A small masked image model, trained from scratch: encoder width 192, batches of 128.
Rows from block 11 of the encoder of a small masked image model, named by matrix and row number. Rows with one number within an expert belong to one neuron, the router's apart. Each number is 500 + 40 x the weight over its row's rms, rounded and kept within 0 to 999. All counts start at 0. Numbers have three digits each.
Before each expert's rows are labels from the 100 images, of 14976, where the router gives the expert most weight on average: "lies over" is the class under the peak. Only what is clearly more common there than usual is listed. The data: rendered landscapes of hills, water and sky. In brackets: how many of the 100.
# router: router (encoder.blocks.11.mlp.router.weight, 32x192, trained with AdamW), inputs 0-191
# up: expert up (encoder.blocks.11.mlp.up, 32x192x192), inputs 0-191
# down: expert down (encoder.blocks.11.mlp.down, 32x192x192, transposed), outputs 0-191

# expert 17
lies over: sky (99)
router.17:446545552466552510458535571512481498436455549472445501491537540539477555444488542543477531505450530542500450471506439543554546461436468530463520451490476499484541443554555472550475533539547564451547538445447473547500544520489561551543509463452527534537450497492468568428551546534458531538481530457546456501545504466492488460434466456550455513468484492570487544448483542525529546478561549450475541553553550465495498532550549461554534471459545563524466458478546549472502540491546449522479446445458520457491461511449442472491503551493467546436456449549524498479554553537543534455
up.0:469514474483573543503487558523499538552496441512497475445461481428505457525549540492532514544473450482501508452547509491512483595505456437508449522460497444451520491553471449538548444435518467549491467510503536467524521517503425461498495595441480448518544484484498543567508469510526553508525421553456483479564465553459516398484541500548559481488600508485463462570535514416503498450517517480531498445516545515445518524540539438471514389467503452473568508526504477453498513505512467591526528469517488517496493478484461536502575472468551599502495529539496447493409461477508541487
down.0:520466473508468491523472561573554501461488504459499633479504433570519484478462480462505477478453557463497535473556402512420489463492437552563461459507520476461508470494499510472488559521475583496469497464505416495541452464499478459481513485525501510522509500487516494487518531541458546536551441386456516522474463455524525554474508495564505486533431558535524550490484567538522494553481558534469470537491534523514450431446483495501470574512470543509544533517463527488430440495464441468442529554539435511589616497485538470509509451457533461514540472537502481468509507595527505507
up.1:476502490498489509482524471465463454515510454506506422486518508566468557496461507550466483532470536462498487478480556507497492527506511462475569521535528502529489496527503441501552527426545443414510478503524515500413521510581564550507510515497509547496489407530532476524527457496482506512536537580478537449494479516459553513526453459492456545436555506447500451479531457611475472496529475510434549534496506505499519361467482557530518495462460566497611539481470545497473481522432535492450468484517554498506547491530483451496424598514494379507522535497483451461494519547498445606
down.1:514459486484554495457461446409474489550420445486566519519452511477543458588537535461506459502532451579500483505523577533505504478508572466431569568519555477500499563561410450544501523513452459497501444589510539493520499465501476530481511548437480576530534475545506520500490516492542482507460523565528535496500514502511522539537484523547546548507466533464453417543527544471573447478509494472514533375417495392535470485472544516503464474468533459445519488501471457507535472456539495485504433538506494516549488505514452435516492503458486507503446550523565450493449513444487555482
up.2:491495541552493505509475492519427401475517544525480457542451529544525481503486514571441468474504522533488457500569424553463551519447566478503497552536543405429470527542537556478541443518505409441492498509512485513543586453449483516474438469455506517571395443567446467476474531424568395449486481501547477504480466436554474539531554490475513519592555466530516472497524474479513526506455426551504520456504478486511518537481494490519464480565504494491460525476540466516441456491506515535523426512499492432515499514446501515503441480514515532484468551512500582517442498503466532558
down.2:555472521512520483469555384518515558442506486551509450588556465520499524515586463518492456479418461499419494459501514548494498547544475548430552522512535411506505498548437500474470481509467535485467566530465497507468524519514489518520488504477468441467521513496456487587555569500470493461452522497518546601473505537407416498554507443457543577479492488504528510517552401439530542461544453453469521441464524496515482512462436489520564523516485454419541482440582521545456542555533508554498510485485512505433474480483545446504533511465511467514528543501508482542463523484540514515

# expert 19
lies over: sky (89)
router.19:457547541503541482491551544490466485445459548508457447538544562523481551443503515554466504478497493540506447460439474540552543456454465541485475460482469512446545448541530448545481449486555538513542538458450452536521548457528534544543483466450536492539455464506470543449555543516453547544453526466545462452550479460484498458443545451537472504458479438551459548459533464495534539446491555464527550534557536480546462451549553476509545449455557510458530454457548542442518554501501454487547455441471567445459453471480454476528497544484471567450452455555556514511454551436544549456
up.3:422462565499550544505488463459509500538465499455558477558551443512551507499522508544583517508483502560517566454456481436532504472507513526500537505409470467518515539498361488463449557509541552560438535506540417499500537527575442470503513456568531431519502480498478533481504466538490497517498534472447464509492498473484471513468487502476521449489515556569443497461487484514628515531501462456498463491469509583519468492487447486541502527491486490541505488565446481430441419484450525470481494562492491529571484471502481508524477448570521510526474590515496498461410479487541441580
down.3:548501530433480472520525505498433492480441512507474531519467494462454497518460460479445493469542450500487505461483499455511504451493477473519536488493451456524573447564538502514555507518498540488505481525453531460528462423383535542511531529509423506518511599484477497470480590535475525525532470535535547550516508504478452469531540470539462543540458513450512485493536544490429487522432484578539552538511449506473496501501505524522571475504644500485493466416489583562551471557544485471507420510488526503499530531477480513447530529445448401420515514501511457468479586554505582449
up.4:494506500491504500519521560527439513503477533396474516428508479495520476436497518522467499471484520547526539518571511497500447550516487492480510454513484498468501520458529493511417461507541525514457559491497451525532467489530511520491567437607494565502559514553501543523493506477405491471563583372540506475480449561450476481480481466430574469468538480467487504493479429457468525467592483407460454498515542497476454509474594543489584474552385541459502485441522514479495488512454512519469500434451503522517511497507501494508555442495528574563503529435547468520491440552500482472
down.4:495492499500474506533496546496575515463565480482495513458523466533508466483478496513476438448474481522489523463595469494466506547519508443536477442560483503543460499461492565514501528457508462538487547523525426474580478543495478462478518502494509494439560504496472498549510505555442508508600556457511568531473534532473524544498476448507508444468550544463516501442483390501526466510550478483464463528451565504501505425461542511426575523508422443464514419510511566505511505461493460562425597529445442495472493586465559487603493530532577545518518501459544545479447504476463425502
up.5:495505443454525544480419493430584523447495514441443530508489459554509516440467524498495536489477497620515527483520493482411511520485519528485531493515473537523473576452494462471453460512492489480441525502488434419537496491493463479511485482502553517535472421555572595430549517499500553436471550506451512461522493512461548493472585505581549432508642463505421474478471502523530469478498449475410466458442495451522514450508461460475535485558507522528557445438527485520500494451429492463558462513531514493505481493513534457481488445481506533544513542524517459464479501482441485459
down.5:582521543561480494479525395475451397527460483529527465534506541511465449534588433376524519532530495465496528508542548472557506488498521470522478492511539403456519492468482476494508475514495471480536416528477518508445508498501525501517512517478459477488489592493475452539491534511429487480481513538520510454457456499484506556544526478413462533529436437505573482536478510510525514568423481579547511475506462545495491562481527486547469512501505530514498444454478479447485462485513549493544404499544639506469512528539463592485470502494446494430506532525516546533504493472564552509

# expert 14
lies over: steep ground (85)
router.14:448550522496549506499548515481478485441456553466448529471557562521509556444466534542470501494549525546510439451470482547548552490460462547499522461446513524509549463538456468550480435458547550537549533447452441534490544477532501547547503449452523489544445479512541514460548547504459540547472556464552449496546469444521484491486551447536449547452463444540478557452482431538548544439512550431475552546519548466518481490555558487548543452453505500497522454494553550446541491513475463482554447458474526452432446504465478504544507555513504553477457447560560531474437557476554552462
up.6:508506503553440467495533482527568485522497466517479510448429505419440492410500479533529462367477521477504482489557509448528436452529491426540472523443467505529472509550488548496535435415538546422502438496468499461560460521496536540515471507557541493536446479443465465457503447506467520431551504541445448457541435488517514484531512509461508470518555529541449581521534499541488558474410495467563444479520548521483520422477530515510477478515449534555431508510571460496474471515528533477525524447519521522458454512522482533545538541486440552546525535514528585447477505434501475543
down.6:478559561463452452508507493482573487482508442553460494513472522483502468463435532520511570465531525474435500526523545514537495526539483435553510508479559428523519454431562497541535489417528526436526496546540458529504513487585442486568420453511521479578466514520586536500591532567504494495512467596507516523491476449507513579555527526483525521486489442519494544477513500508461488466494471501546448509381489501463501438537568519498439505488553453423510463466540490526471478463445547458443556432479573473503507509526528499496472504468474491471506573475589493492420470488457496487
up.7:499443447454486526491475491520513554470502533479533530494552532493499536511473558567554556498511520519551454490525444491529452526554504488526457476457507521496430563472465482469478594454551484566481523432523493498446434466428517519475468477543522509342498554433496556527392476500532482516505498523448443463540561484523411515469472513527475494488503537520546493518486534555520511428454526481504482545467509544468481510531513536443422555526503462533615524527504486454527500474519483429526475517574451517540506505454490512458484510491617483532444479533530458481497431566517461528
down.7:492465513528511515567485566536448478460480473469471507448450468497525447489502495493483544521395478472502467451441629525534502462467580538415505503481546506494524418595623551475454438469494486448488506555505589448458475506527521545518472552482503438469494523489531487464456565512496559444560418484471498541508525446467483497591514494431512527576507537494495554480478448452470476509567495478562460518487525493530484522495516461514526512481496461421503489515539506496583522526494557581451535495488519489567476495495513478510546534465565491513456500509521531515442494454467543456
up.8:567488529511505446479469546482451494499396466450467594536586478458525506486527451526515486463421503510487497487482538496517480467562497535462500461473519502494568600486421468453454493525473526552524526486463487485509465488463474493478480507518425452554507523513465471547464509476462547532539570483515529547508464503547509584499534474483544576592454554510504457512484458555530527508412534511490504448424531427467520504490433476448463582499454475497557461500522493518500457477582471460458551463482520510433483506556489527487506502495534445502470593527513479504388450486534589482
down.8:504542468408460469496506490515510508539464490540482472552486506531514497478440566517465499502487410514494418531516523486532510497453557463458473485552495551541493526530530466546498514482529595447491477521515555458426433440516545560516510541487512541462533407521551500499417481469520462504527547460550478440458469450540441526481445519418472535558472512449501454565550532475471486504434499504499596525464451496505501606556520510466498486435591537405532488469515522477564543512466547432471493477504509448481558516569483472488551495527486433553484565512514557461534494536511498478

# expert 22
lies over: gentle ground (93)
router.22:452555479465545464482546516452484495481468549444450541481549556509476563463527558543510476470538499549499456447506517538547551453464451553480513454524530536472543474559487462541511550476544507458543545459457476563502550534483542551553521463453529555540446467539541560498557552552473523547486544453540457533551481461546526439460442462560467550434448468536480549477543540547538535443477547476467553550545536477480493478566552438549543443455494510521528467452544550447579502527496452459446452456508517487527460524462453453502514550466478531479461454543541501467566548483551551465
up.3:539465473500567456513463500489489523442483487542362478546486476515581456404588545415512529503495513496463462479457530553557516500458506493488502557462543484503468439582483516550542474495489478495494544501475546503589470522573460523460530542551556487407555537525512529525523546485460519477449501442437463495513524489498542562537488491521537506432465457469513517533473488402530558456449543474419434459516466493471526538537493487518532532492467482462488484438482503549464567548528573471500506518523491468574512500462504539517509480529519551512501519470550382549550516513450491505
down.3:514512487439531590482477516539586576440549528483533404501593530459554511481536507502519515493483570492501500517420560554542500581518547512489472463417481501529444487437533447562498372452529484503500546505503551480498503504552453499534549437473519452479542470530559461422496461459511518488463476517503477551478477517531503508457596565511449481495473395495508488478542450439507509496521470451494475529518461481500577440518579536498495476507506499482483466472498485508523537576493483531533465502493537439407448467514491517496519521497479506528444510569509554560498486491491521413
up.4:503468504472516460478502581472553518537497590538508442512438504517493501496541462506428509452533547479503522413536432440482534532508463475489479504534498471481528527507520456498546513456489506550468502471426487459544551439498480534564470464535553500526528494632500512450525512538511455499507488471512466535421496446510417525427574519547522499484543411590494557534543451478507438493482496498449521524486574498487522437479503437446439541524479441506513528507468526434494567537489463381515474526464537498504520440430428418516474482543510469540491546565508474499490483453490516541
down.4:447477501446522458505561537526533483570565527534498414545480527464453527503468458555420525509541451495481491500595418479460498500460453469530515482530519460478529529539483491440501482507465611476520471469497551528581475430533461523504436496471484504509489462530479541516540575500560526512429441560518485518513517427532472521512558502592501496485518497485558517503496450536471392442579511511490511514449492439455546547525500481478491480527546488432536548492530544462504457436569471528462543476497496502450489547451450445479541559442500504488474544520459564492428502532550472576
up.5:468536445465474480505501480575552495544503515534478472444516534445499520525447536511482490490541512539473512511527550421511510513451449476465411440511500599434509485487543485483491621494519511472513479473512498497512433411491551526519420509534412589532512514439574545470491512537498435502522443481549521498527551537562566518469444566572522451519471577452546419521499524529422442498544508493556503509479465505508450521505496502476543484475516440478599461484508542477545484490383535435458460484529547549551515472555475502500565461468465501505474506508480494469505517523531504495
down.5:477457470442520510542522470482487450511510518519499545448461553523493508567467477519453529579573507518506468446533471509481515533509496464468514530570529481505521502521518516494513500480443446455518473500443497478475507510535526462486506488479551540548416498442520471519543473503530546504510521503483538524476500626456495440533538525568504586462534517520511451466481583580437477406496501491468559530456533529553515422421455465524394518450473467527494542507543523527509391524551471433505490478493476557577476514466488427471426486514560479506494555523533441387476500500472552544